Rows from block 8 of a small self-supervised image encoder, named by matrix and row number. Rows with one number within an expert belong to one neuron, the router's apart. Each number is 128 + 32 x the weight over its row's rms, rounded and kept within 0 to 255. All counts start at 0. Numbers have three digits each.
Before each expert's rows are labels from the 100 images, of 14848, where the router gives the expert most weight on average: "peak on" is the class under the peak; "responds to" is what is common among them. Only what is clearly more common there than usual is listed. The data: seven-segment displays showing three digits. In brackets: how many of the 100.
# router: slot weights (model.blocks.8.mlp.router.weight, 8x256, trained with AdamW), inputs 0-85
# gate: expert gate (model.blocks.8.mlp.gate, 4x128x256), inputs 0-85
# up: expert up (model.blocks.8.mlp.up, 4x128x256), inputs 0-85
# down: expert down (model.blocks.8.mlp.down, 4x256x128, transposed), outputs 0-85

# expert 2
peak on: screen (89)
responds to: the digit 1 (71); second digit: 1 (44); third digit: 1 (38)
router.4:168123126070112079117187098139181122152146097120170084122152134106121122115124076113135130099104124128179085143089127081090124125138196160135118155109133161132158129108110087125111114160157072121143104129138144193210098137108114128120123150088140153150134117
router.5:159135118114112151133143129117153116112167068127164163090142166128158165090226147114118131120104102150115114105112163168127128123101103114086078104178116088088148153120110146098088131129149106120145132124095063160138147077101159162100114077135134119146097171
gate.11:109120202107113155142135111161185119104091093087131109122068156153150122083121136142166122093123172153086199140059154112115134105129164142170179092135149106072149160171048078132141182119126109163197100127072160140142128139101102102134168148128101149136072144
up.11:126085124091117131134139126098040135145159142173105171119156148131154130135155160119116077160176078076164104199128162175117147147108133147072147161148121130125146191081137133163113090107153119126112119062138097056116123103124092182097072156114155116142118102
down.11:159138117112151143101142182146133108127106149183113107156138038138088144086143138119133213156130134112140174163121187106182147142170111107105078091158097131123111098168136111168150128100133161062201127117170122094085188116079126108119170133160133167094129123
gate.12:125168187139134102125159088094134108127137147168149130119134071157086113105163134116132151115142135074111098192097110133111125129105143124121160082109105179142086123110056144209157106117117079100123124135103111112125104060138089110117098118172115082129136146
up.12:090137119143096169103146163114138103088154133146115084140160128169152117154117125143161139130126164081182127177112094107056142072092130115223057100171170145132113154131139134139154165143116087125142142120162179143091059167171093127104163091169147150147115149
down.12:137124128127153099119080123169122111133090043168084181123155140093128117155099122087143091126133108136126181114106123088130070095110084149108153112106073148129180141130117170158128090190105144080118091110183076158136119128185144145132136044133153057097127145
gate.13:186094146076081099156079152123120116056181146117131110078126121089152159137098183115099106157117099138077086076157091211189137151080122141119108150196089138126131119096116127125067121082133150128158106184151077096126115129179078111109099098145175096162126127
up.13:093141092152100140127173141076186114140050184117093146122088128108150134130104146129133154135103143137172120162095091124138107110094119131130159087139142135100145149143179153169139076205140219153093091068084176123174066177047090110069159134099073169101126175
down.13:139211153153150113082184207170139136103031105121131211146067153131110115121168139164089105223128140136117096132115072161148120065158166114126109141167167156115102134065097163161104170124130125090101132143097169144133102114089141097127141106129123105136081136
gate.14:127164111118147123138115155183133096151179102140105144096114087166077106130076152157181101145117117131039203110107146104161114110090130132115110099144120129099175121118109133153147186049111153092116114113206168174121116135101094155105093125122125154146151108
up.14:098115100100130109127128103136156157136145094162118130108098096145116101111062074097196145162143162160050179126111160153137141168093091120145111105167099153117179085129086162125172148084132119109133118115193199182099135161132144146118105082110150166169109091
down.14:153135157122155110102175069110064143135117101126093113115173117174102100108142106205138066158158129131182148165176083103121184124111128139089084156151150117170167148115136100111101093146125137178136102114127125200150105134141122155171090114078146155102195131
gate.15:176087110090112191164254111129127143152177099128143124162133147143142106134139130070156167085053132108160117130156085103059095155098102103160126130111154148132142175164150167128131122178103118084125095088133103101075087071153100124111073121099159080128088113
up.15:150152138184199104074078099128099125178098120134127109135077048088117145129073133147152126151160130137174148120117142124147177119155160180168134152139146134113098150066138038161138159096195129138137149095122158176187156138122155117118151179121118146114089119
down.15:135108114098149125188116097169103140133156070114131129150165193156085122124148133185106102123128183114092085115070125151110072176093115102166197145103135117104142088130134106137116104166125132149153107210103128108173100105141075096168127141118047114098127147
gate.16:091121112135132101086166102157147130115114118176105120122108163136121184148184145146226175128124117136085098147121140076158064106118207088086114096097153100109144151114175098106144153181188126101067106129141107123150215143081054145079078199110187116148165100
up.16:086154152146124133099154082144106188133128123129128105078095149107134164120136155147155151143144130109088137105111170082205125145120177142100111157168156112143190175153126109105191167159127125081092194088137109098136108124143088106103081182145187158085162094
down.16:142079117110132090169097144117154111141095186133142110143157086085121157127119099093120073126124132098133148094131149129143190179082144223121086168206080127138111134128132135069113114098122159156115143120140108154150110135164106055146181111147118181131159143
gate.17:172182072063117121144096125131116127169122114126151132143097095136116140195073118096081147138144185148162105143102106151147156169142109092143138167121084113158079118114137122120115129113142175080089152111127113137140101068083151120116130092136163088137116132
up.17:162052155190128157076138128152092139101119092153080107147122115116171124059177069102112104198120126116099152120098183107160101152086144117102125184085103127124097134167155116116137125143070094151145156151122123093124130136168170121095098174133151103141149123
down.17:182130140100125094095215112147135141151170133128219128189118144123154105128120115120151108130117167123169160161096139120130128052134102094173183074096086141119157129150144129157091145111097162128128193089081124126142130117147110170133143143155097136204139078
gate.18:091134159113105122149135064153121125176093138094084155185113181120081113109107154099085156138124162100105142081118111138115123163171148132090109096088119148128100155106150161126127091102116137134150145183078058118200107107133109121163195141140095137095088135
up.18:100187148127176139128114143117184083025101081139094110109214121137118144087134156185106132125145062088112133172182081119137127097098136087126099150162165133129127140129134113093115130139164148129090086105184175123100174114123127121110083130087126155114154108
down.18:165073170142137144169088115130147163171076168092163162179167124192176126187073075069185117155130129133167096087153180065114103178146150150123162142102076129106149117090101192158108156131164110114126090144099133131107126179123135192111200111122097116136103116
gate.19:169103137193105144089161124161149139103126171147140107122121126116068120159088149204122095113127145095092144134088098139108103125125143157143137142111135132109145113140166102147118105165126187202100097104054115122125133108122092164127131156113092114121184194
up.19:117119071137158099188153107111107088179158134161127143121134097116128152168160113077128127139082153185190177102158115179146096100087117134106064169123111113157135096072063098140138086150150076158113146148139130156114107119128055132146064125139182135157062107
down.19:130108091140107157116137092148132136126158133122087087067160129140156129166138110160047178174139107082131090123107144144090136110166122116155127113118104109126150131122142029153158130127097120149129142109093116152122107154171143200166121127159044110115108123
gate.20:092128123089122174168088175147223084133148131161093175158140173113098121092160158128106168098132162209141096103076136109108129165129091154118134147137113154120106103133176196144131109135122114084107080159146093140080090097105108147138128120144135174129128170
up.20:195171047165144101061163078164093165139092120078120122132132073159157099198063150138171176097133070114117147136078186126089106072162114142152140143113145161148132111129147134117160145060103118103143132158111164076149122144176129166159217101125117129079032181
down.20:102145233199090107155145117111145137176123081072157087094097150092096112140144192153132045131135136106160079126164113125083079156103091156100093153130196164126095167107153140087146139193111139177147178137130135114155082115144158122135111133120114092142114157
gate.21:137109146142143155141138133109141184103101158125124127090131087150115130140172156147199080148111108085114139091092113141112127095112146154124103111097136065131159094087162111079081173091113120142155119089176137120159163149100097122116118173109038137188116134
up.21:146148075096105141137151135069169130136118125132105141132114124117104147099179103108091148135060154073136124083157144117088133140111119169122120181087105176078087107087061136127113085127105122118110105143093166087083135107131111174156129107157150149054156092
down.21:078126132085080118150095108155144130179103174120140116150164119081120062102092119134111099183135135142089094105085112122101134070155117113112101074091195179049130114136151178115135176151121157076138109152127123140109171090089112089090086143169076170158131096

# expert 0
peak on: screen (92)
responds to: dark on pale (81); second digit: 1 (25)
router.0:122111124132133077176092140140070152090111165079125109099177159140165139172103123070109065105171159073149089143078150116144060130125130114090169145102133177095147160130067160096132173135056169093151165135112060141128109119133136091183102166091143181120108114
router.1:127131096111156130142086108124076120128090172094139132094151129125162146189150116056112111150155105104124089135119132097153091082094138142103154131106104182143177143144163112123177124122129175096121156090143079155179108143127175126169097107105123129160089101
gate.11:088080040114118147146130132129106140128113081114072133112129107109146130098049120083159185146149125055140165133109133072113099096152118151154114147147098118084095155138144125147150077097092196166099187075119103090181087082176192127163123152132182118104102133
up.11:114115158086107137144145078086197080111126113103149118122149143147104097090076113130161158117091161138160230120089106173095095179105159080125137082172105088112130058181077082159106172101106086110145130111163161094148166128153154180103149129129121041128132116
down.11:102134138115083109114155078095101134154194105151092172134178102091179157154147123113098139152133139117135116092175145130139134138153139161181159107080101121136115153182130114109173078080152121101132110105183108142136123177114179128107113091148147124113199167
gate.12:118097123136184089119147099126128098097169140104159126077140071157196121109136130095091160156120108116164105166130111095083152199088151177091134145139089195120205097146136226107125148183137080139178092108098187138105105151121114111125139133120164165052084090
up.12:158133159117084135141107132120157163154089131162114098153090164084090169116207114183185118087107141133091137084110177214161104097149085086152129102105133073177065140119101081172117136131065138098110153140167109118121173080146141123130136125143093106204171156
down.12:099134147130127173137145143083117119100094087099143127154071135140139077165146132112128200138139174136109089132107146125176120144150130115118128109062115128153161146154111089160164096064125129132062123103164137071112130145132150153162131099048154145135125151
gate.13:173146153156164114143106156095174100192142120191120091126157179074176094097144100084155167114106138152087137083092069125100109087096103061111121075031115123163155066148089153147078134088184064167174163150110122122136142130134122127068144098107168151117104118
up.13:126121124147105036097120184153136065131130180086137092129098114120163141110126096039108156146116108149103082135107092113140120129097108103073138191094099157173137145148165091134094102111153099148157124167077119102136174061131106158079106099143137088137093108
down.13:151130084106101109181140150142188145091104118165154118163175158106132147209090138132193147048102134144144131106089169108107125087110154141098108099100175105114152130140145158109132118133108116090163104167122121162123134123098085146128120110081131165099082167
gate.14:116104129101077145066188111154137173101126069180109159120101154136119078100121183126124117095222116149153123130139079148079140161125156068164105115164191114144133178102081109137111174154129141084104139148126167151093138142049103134140114122135113200134131125
up.14:142143167110154101170107151087115083075100165091169129191104105154110191119175120139136146138062166141095185121154197138134131144149095128141123132100113173120123091188160179103136103081169094160165116136108170097175162134179152116143122165114099111109130131
down.14:081193144121122119127118061108097103165124088093107071119134097086198088252198123101104109113154094136148158131105162159127100095107134085090189155150118168116185127087143110095113096111133073089071167063126144153145081142128096140132106161135110079162145120
gate.15:114060152152097149170115127102080110140084133181141187115137113090043194143121133202113098076144140151098128141089174142135124167143079116035119159120124149141121118100131167095107168145148143102133154140145147148161129046144137123121114142162133154167163126
up.15:138115129119142090156137064065149123114089118102204134147105174092098184129177106245164130122127149157138097151136176171123094097152140139090126137106148118178154118175197104105153121113096103123120109143112141073162201079136136137197110134184184141166171115
down.15:126199137157116120109122096133156103113158146162200079059157100103126147129130112110112146174149047186096136175132097147127152118157143154110125078142113099114121176097122044167094150177111090140148131093176162111086116103127118109098120085167179158168082115
gate.16:143154110093073182132188092106173081096120103145140132133104134115141162127152074117148142156086160086165127140175135179141136135137153092101139206142065168144106148111158075150122090156115093160120144101179151176116164120106062123126152135140137121095174067
up.16:140113138133104153093141120160144103037164148086132095121124175079102118113174113220108076100085111159131146136070161120130139151153104131162199115102074137096083152107092109123172179121125206112127181148105165128064125127096151205082149101128106130226167157
down.16:075128134129156138128124143150125173157155165079141094103159092162039101164101148114179129138101141197161178119158128104172135077063070129138138107128174164124153139129143110153088120089092170128060174070088138143086105108120103136167127122119125129091081161
gate.17:142099163057114139097113114174158056116128114125123099099071076101096133090132163159096092175124163120130162200148132162117109226110144146183114104126103099115108116155131193078152137123105133157108143133167088096156097113154140159153153118097127166123085140
up.17:082150125124100129159092119181160171102112164110126068159086132121147067137148153117149177127139121140128132061158176162095182107107164082139114092128132135147144110119075122096130185125165061128096174136148158111092156118100126081176140153142061062125177166
down.17:173108153129205081058125087074078152084096136094181113152098110136118095131192072149115116073131130061102157066119228190153064078102140167094087114149111125138078124109161103098129149166132137159143156110116089107145130155098109122114143164112048126124076080
gate.18:144158209151172178103093046083189183154127186117128120058152127147168084132156113114136124105160155096089127174119130127129156143158145175143097129101071124166137223129131141142075151120084113096131160134117152153134122106081148098145138095138081167131112099
up.18:133089103139098094127119109130100104151184086137099158161088189128105165077078113123157177112165123085172111107087127131154091170117121143188132191171129103128092144118125097118128108131089166146175140094098143096134115152129091128078125122151150108129125139
down.18:178164142165161180116087183100171140122096188171095159113155087146151074100149130120114079158109125108148083128181108165153140186118094115053133107101133160175121125135190180093102145074130155091129177115087109123128147123173114160119147128148182135078159202
gate.19:100155192182193154161160192160125151144124176136148104115134129073179112110121071143103098088138072083147158160115092098143144147125132187115141087096116162151186136130122116094171095132135077096116146082096076107109108117101137148186165150134145185202123154
up.19:170140124138192101149122125106182151143147139091112109130145142111119109052137109104078170132154075151104098098122119122136119169154161130146130054122104177129172130153120105085153133223116135044128154140134075158196145119108016155051136124151137190121096107
down.19:111155090130110187066133149124077118166165213131036139074141116116112111107091182067099097094147090143089147091155108150150136114159125159067063183073156149118113085115092125172139108124136072136119156134095168173085121150136136125173166127102071095166158107
gate.20:155081178081086158144144161103136196147078124108155094098066121124142127108140174110113120146103129105147091126141149120152093125138115075135081136128149129058114154177126098164159090140120128153072109156106124111119186114151174136135126095153088103100104093
up.20:125154090189126119105106112137162105072157147122068126119225101128106078123134133125176148123144157128130134089084126073107110113103111167117145166129133181209138081100160148073113126117142148098118130075166106142112095110125099106076150201126139190145125135
down.20:136122141155099113109092130062178097071147096114146043156092142125055089145123143103121116128120140141132065131108113088085116085106160061087131117129088215110044156129159119130129106129068101147171149126179151123162125160196158195125106150117179126158130131
gate.21:113118105157139132110098145085072091160184105140136113126066103153151155139130159144117151112118098055077163105126052066063157101147106129075127124168153115115127121167132152146141094144123161132168141173207107112193136107088111093120161139158197079072132123
up.21:071144129080127151169097153106120178154176086139173123095143101136184150119170169096080110143120098141117147135087163098138098141129121110157161058171137071113067169116162136161094158095095170135097075088139126085105181112139154114102069193133153107147154154
down.21:129130188109105126117100162119155111120136125170126173153124144131089122139214089162074087142073168235150112150116091079179193157080135148120130105078143184153136128137170096140145144190099126130069130144119154079093069083228104188141102049068143136126088122

# expert 1
peak on: screen (99)
responds to: first digit: 2 (26)
router.2:087100142126093103170111142128141105126135129131164161147150160109136157122095142083151153097132107118083135133093142113112091182083098133184109185160102121142083141141087194163161155139138172130132174144104146102174090170082107088081154133107111157140091098
router.3:086113098102104077132138165162175118096134106191138117093164171116118183112148069117125139097135122078115107148108152084176098102143078163185091151166075116097115166160118108140174164138100174088161159112088168138079164130104138187106119065120137110170165120
gate.11:202089159059178131140143132131102120137140086157114116167166150116122135117074142110110076148132146130168125130122166118149121152148132120147088203137099091161214061119102154111150119101103092123091143141095118089170083152062098182096087148086196157137133140
up.11:141112114197201126157210115136075108106138139132105135117109146080147130159107157056102138163118136130103088100065156107147075173185118115107092191144174084080181205079140124092131109117119125119061164158130139156153115110074098129104094124113155142114164120
down.11:176077139141091120135116147129127179167136106117162107115151140132122211130120145113132099123166067111156102147084174115048115088120181121110141178134052147124122047136102183151130119178126095144115107117149141108104113183119110130105124079104133099169125147
gate.12:127113197197128137050121107110144097103124160161145141124128129105099141061122160092213095124100123167105097118111112102124172120086108078143129111117178080101109071069159138139120146106202098079064120093087148159155075109173101109067164130120126151140076133
up.12:137124062070118130186106150121131125149102136090126131177139140125155110180153117135069157111137151123129122138112119104113113153199129153133179164151082140174083170138116141110132098143101156205176127142218119115112113165113100130189126137130136156066188132
down.12:157102084138209092121103135090138154144133116128109108109146152140150134152099060075181137156168154126154130176122122170169146122133156181143034160136124135123184080139156144158165086125075144190127124120159145100084092124072103191126063093124123109157180176
gate.13:120129126180133133106130076173166105118136103074115161160113105101132093172108114119157106125131100114147140111141099145112116131137071144103104107128121132090080141148180156156059118130173080077064112138095137174168166150122147123076125115143153135146141098
up.13:111091087136175129147120122114137141095126154089135132142118123104140082137107130150125067082121137156125087132142120165075123119119072134121116110142099121148123144151137151171095088126188101043101078160104130175142162142151096127079068142126119140109135104
down.13:108087063169087124175124059144108106146084165178130126151101119131128113155173083113152169091122104108087093121125140118201117144150124115082081093102066115148099153167118164127117138122069106114151077096054122169135161140114108161094156133168135108131095142
gate.14:051119176091156202151128141120065200101121121101141156046175151162156145176120117118074102125145124161130112144115158107133144086113104076137143127091121128136148176150109104112171102075114125116124156106128103109081121140086134137159107130091164129121190106
up.14:191125081153104093112151082118187038117089111192082123165093092123140127136144120131187226133111133122126127092135149140109137170149108173155102178147147121116081104109145165115084152160097149176112080136166149112122133115145121104119160093176095098115088132
down.14:096146162127158194107135123100117204094100170098166133123155091136150163158155104114059063149126184144134141120124082088161094125096159099110184112097174196151145120154154143156148081141148115108106113106161114146144118090139152191177101125128154165118112095
gate.15:206081122113193083112160173136181087192114097120113151086175118169136079144138158112078132171182130165123183105148104095109139146099168142140116216135122095119120213155104146151139121120167112153132118144125117140107182132058171112120185060155110087215076165
up.15:155097108109195112076133125104144114165044096113112122117150117162138113112095156122090149152168096149151180118170077104143157144055128087110137191143092143110140157142087168087139109155129149130146163132124144147149175079094204106101141099110160097213064122
down.15:106184161146080090135132129194099124047149154086163092099135169143118178130171148097130149107081172133130077114108195106141130149129141142115167137095132130147130167133127106136114163110089083132134168094131109071152115146159113100115179100178022129108142088
gate.16:169115105086139074155123134161094103101093140129115195128121136098086127079156152118128071078118119169147143107158095159092058073109142132103211145139134098134140134104143153174154146161126156154125123069081108166082100163164148130124133139179142131125107152
up.16:137174079074141154125144127152087185120130101098111080159119179106124062189146107065155132119107125148138133132152184156128088168072161142096062121091145120181179139144181118136101153149126133102136139131158102121207137150111129048089194127128150137089105050
down.16:114093120125117185152115095146100076152126124084143144136076183131113156152130104172136142112132136170132137072090130118082130120140159163094159113147148143084090024132071189099091116132124141151149140117137168154117193067129074176100189138149096142193126134
gate.17:136141109151149089130104153094149143156096145135120152156178121120108121170157157098165143167101130118075110141109138169132116172092199138157092111192122161201085094136146130127195133173097110132130140135138083159111148166080099141121111085105112143181158141
up.17:097144201136090126122160168198103159162134126120187126131078094138088151155083173151108155104128130097178073069121118079112124130211082094115143115090084132098163174118111107140079161123120136122177099082125131154084097126168112083086134130147096145046121151
down.17:161154110113168141158137159132149144096042139131134101053137126176117083163141069141075137128087068042133174115165101184202157126111126126137129081122148137079155106129144125092154203130125132132141134087069127124111142147096177151178133123108154169135139168
gate.18:165122135094161135150121162137157074093128169171065098121099140148125153115128122098113149040094097165119121106115104203115168121115165098167138133135165153147074139143133144120122088111099092161121122093171108154108143132173103144130147169169134183136108106
up.18:119091135125133063167145149222118121124216102160083143156127116152170118105141102153118068105106071109116131086177157128127146105137115179073128122165127090059126084141109197144135142142151114137110159131071117163134123102149125101057113135177115212098187118
down.18:127152161084111156092156105126152119164079189147146128130133100142121123084124119137205158142139120157122140176096116147063135105055102135094151061121113177136108102202128137146111118113151101174156084082159113078142132145145117105142122103198136167176090117
gate.19:183204162117096136083103135159165150149115141184131122112119094170147153173120100150110157187103101116125152158147080165147186136139100139153160090108066156148124116145145146104145146149120127163124076151130139139136128101153070188118143209147148168119127184
up.19:179168112143137090180113122122109127094047086144146145108168119123174187152150086105156112094153124130149140177039223053118097095111114127100137143138158121139124179056091125112181155094186138083079138134185128078128146201116091122143109117150123165139127107
down.19:095100161123159165140137153102093160086182130112135172197084127146125120056109128167138065092121119108125098162114129081168170132077135071093105056134149170161182089130166134118154122209115171115114089076139090101113054121114102117113165117137122145148113132
gate.20:126127168152049090085136081115125132132170131062194161113076100138097159228125182192087125156104147186117143144135139134149116198210125121114137096076163122119086118132080136116076139099170108056082164167112184115111100112150148123102106109124124103143125131
up.20:102121100112166092180106103165171124135122139098118104157134083125173139089158132110128157083093138119167148125094099061145179117091112164128107170084078112105160101115117114103110144113198175118154139142141167141226138147157131119095120161106129101118104140
down.20:093140111146070117151127061083091074081083151100168147144125126142095174128109168120069100151108104107099100094155129181132115169133127159078096173111160079124111135195166134120115140111121104054157088124129153098144144103172081142126138099153161140143118118
gate.21:077144099143145157100091159144121066070084166093147139090132133122094107109118145153142138144147129132114151138129135095144114089109131113163217128044157158154113180130096125129156132148148171147169102097167135094159147197135183165135103141109172132098043140
up.21:197160160091076125116149099133158177146155095162107095133081119195188151139142163134063144120110128146162119115117093169110145167133103117135029133175113086117165057138155140123131135093091147142123130120096115134101136053173092074128157133162126164150180130
down.21:106113142182171133104081154104113101120115181123167150153117116084077102142138147112191089140126113139107103121156142077116080088141105112124212132115128165125100179124149083127141105181131182135131148124145147079152134173113180193100108169132153162106032133

# expert 3
peak on: surround (100)
responds to: first digit: 1 (26)
router.6:188150138080149122108142125124127160111136090150102113175105127118146105122131111113084142173095187106108168122210148089171119133133104067127135161096114172144086163162156146156088109189127149108150170108103128162079150091083128178107145113112114179141075151
router.7:142061127121129090173097139146113166175178151136079113171142132171134108123117128132133119151127150170108113220150138151118125138085093148103080129123120102103143151158157157085130136163101074121156154097135189173111099105119133108104105132120114143148127044
gate.11:050088103145200162181093134134083084053102128114109167059142148168156123120090173160171124101114135098081130172116086143151197150144148113122102103161105126159104098065160091106079138114184153203107178063121114163157097110127118093108157107095095129112130116
up.11:086057114118150139145144108106093118095101100127112156029133142147141149142109127168152126110110157128108141126121139193131176162143129127150128068132074129144122089057113120100068098177132126153129172073135124163132075137092111112109161116098117131174146113
down.11:091097140097119121109090027115125130096097161087148137105140077147082182133134149123134122158104091131151150147132046148101117121126094142133120134145193099144108153141100115145125106125122094115100091114075116129161178162134119084186085136159112135113100179
gate.12:097105123115099067168124144216090109159095131164111176110120039138134146113115157139127122071152160137179109106168156197095145124086163107145151133064169151101132096104104123138127163150119103072108147122048114144123145120111056148182177107076120106168165099
up.12:087125148159144124078126160161078152165111147098126111077102107138162164180055139171129122114077199094130132167146087069101120161161183146183127122125147123133121153122139110161107110150129099160137122150126181158161070051148061116148136201132134094139129135
down.12:118169143098130131112159116097086176167135135100155114121157137138130099095154059061122196179117148175159141198125141108133094139136108141118128143124057100116133117142071102104129130098161134148143134119102103098135186074104116164085119166127142135073129123
gate.13:089098091110124128054109116130078130165113128127165149112171051152113135193107052168092237108123097073115120156136118178078175162122113108165127086147144118106144152080122136162120125168140127086152146130092153108131097145120081153159124159121143184147167118
up.13:157104082147187170078085119161097103129156130144156137113185106122147083107064108091163168055109144189116087124129167119057098109137105114142153118134140148165193156110086139126130103108139106139118137109191137142131111162167139107094119120065121129123074164
down.13:108154142127132075157112130123104164156162226153107078166171090080183180138107163155109080182123110157085126200113153126135179125119155140145082146102157117088118094111154105123207091135148128102168059114114140164068169151115097124132179098112146151132140103
gate.14:204082126182171136136105173120187183125217145134114176074156043132144119162118115147212123168081116152128096091103144124123159095142133147126208127085181152135122074145094134086150099156130147129191099058157117145145121161185156170099130188158153160092133120
up.14:206116124117101211099119075116114169135194102128123093121122122124141203146164115049111143063148166107129079155088148164168131174135178112113176141077129171125127193141078155122154106134105109096148118086163122115083109104119122116125115094133124186135134092
down.14:092050143144158127144139160136110184092062077173130143102089131082172136100146079153159126086131123106190157153169137107158143173112117136152149139129132112175126123079147108150118123049139124125129076137150142102164142056156190095113157147114117137109112143
gate.15:100156089159086134114139132114109164162139111182159131136076067167151110146112125203139098082165154135145143135106129131131153149098136119075159146042135161090152136117073141187113173173107112255153175152096066125086125104132148103093077146167084165056148091
up.15:099153061170095141089126147130095188165111134152136119102097083110182085156111142155139108106122111168139088114124134124160124119097102135100157151068127174092178132115091142137107173194060131221145148154098077114150105097131124123129107162212048192114151076
down.15:189101157101083145127063130135115099122182144147179112126125131111067143109165084097097139137113163175096129148079079126103131097097092106160146154146068082120077151088117146092128164085123192116120103110065105080110132085091059130142150132073153020184125093
gate.16:147068105112112129143062143151140074137189116134181126129172162131177087158162135167122080107107088158096104088078125083110101112126144169121133124126083154118091118145118112130158088187145124125133204117056108194106155095153133062135127111139141108140150091
up.16:197136129141194074128032157185105050131188175141136127110163177113172126125174080160144130086151147119127147066130108092133149081150121117164087105088139119131127108095131118093118108183100127193160174140109069145084113101138106147107148112190145105128101085
down.16:118098152175131164137167118140143153163118109149094105123102081138061139038109171136081094108106154159114065197115129127133085127171148132084145112137154156106143104100111124137086167110175092084120121113069115165169148137090160153231123202123144151130092153
gate.17:114182133156068103202072081127117151084064122102125131076143100097134151072143174135149108152069137101148158118097104106142076148137173185112102135125099128071128116166148127104126121135145150132135131145161059073155139121166162103072153142131122106098095091
up.17:171117143088190125093151142110127121133129124179136142176115144147109112116164143082079123117126114187116095140099116103129154071183090112167177081114101115120116129116096142128149119136167096129141164130109153155152096155127077140149077115155138113185138154
down.17:130116167144163114165074147107144199088131029140102083149122128095151150127164167076159159128114151136113064133065115096093121074081117160091102121090169152157115197151123078108154106114103187120132106118116099119118136142099148112165063121066140194102130081
gate.18:082092109169115120126151096103112104148120132137147097094115093126164158163093100182116076120145109137087113155083143176134128112163129126099123112089104132105110178168090121219095108101065106118137093088182114152138144082107139174191165139127111115130021182
up.18:117083036204128193115115107095120108158122156168165112108168122164191172143098072189103087118127125163118143151129101137104102084146135116104089092084125122131127155159103118144096133108142087156153095136163152143139149094085095130145179119135099120137046173
down.18:126142147134148124122116149172118155161178117142092164139144133078102144162167156098148156095100153103129099148163096128147174124102143152095102110089051140165146116093117151159156138117189133138116120112074094220127092146130137188181156126097130112116084134
gate.19:173105119154124146108108133129088124085188130118120117122051143150166105123123182143108064114129123086046110104175141098149157094120133089096166107154066130139161134097122122078090119128120116135143158196197111133117069179118096152095162103073079127109076107
up.19:092112161120119123145107069203134097089156132106117093067096174111101126099131156086104122138085129143108100125146113105133100134108122188134097152115100188136138137137135136144111128137148114115138168116108146144182122112127065180148184153122128078171125090
down.19:119117108145136147156135157104143129133145093095064114192188108105133096146132126151148100185108116047173147114084139137116143137134131119117156096091176118138131095132149176130120070151097115158120162145100187129102145161175149112128128088128104158194141158
gate.20:094091106144136146115161099139148132103093085146081117121124165133160133110165109107141175132130146138131117105163147147097075135152100091127148106111172124162078070126110131117147133143204116141140130127179121099120126192081205107109112120116058106099080084
up.20:099143126105097132111121088138130139086102085086172145177116145150149078081100131188142152122148122121118164101082137130089159176204144135144109111180109118144137092146143073110062127088201102199165122155152102124146117073154178092168109092177184125137137131
down.20:143123150142079076044099180116070077126127162104149065128103187086136125101129127048085157112124129129162105166108127136113028036126096151118118121133150144116162076128079131158132165091157129106103157144079097127155133188136134130162169176107174085133180114
gate.21:086126089170158102131103116177112160169111145142115118106167117100090125084110115147079216080158118141141157137108119125153123139104155171206166091056084113154187142108152108138118107058149130116113092134134142163115176096109138106175140159099099169144103144
up.21:098148179066109113141129120162162117105120093165082138121081105166154124128154135095142081141096140087067140060185089109140131109074144111088120120131129170144134146147164107103115129168097136200178162182154075125134142155116177103085081090164171178129119127
down.21:109099080171095112118106187044101132175111117082134130157138186204162154123100140191160174130092104134207127100076156109168120138180119159107180139142090178127113158168096089106148159101143104083121034148112158133188074145150063192156189142105125148095150097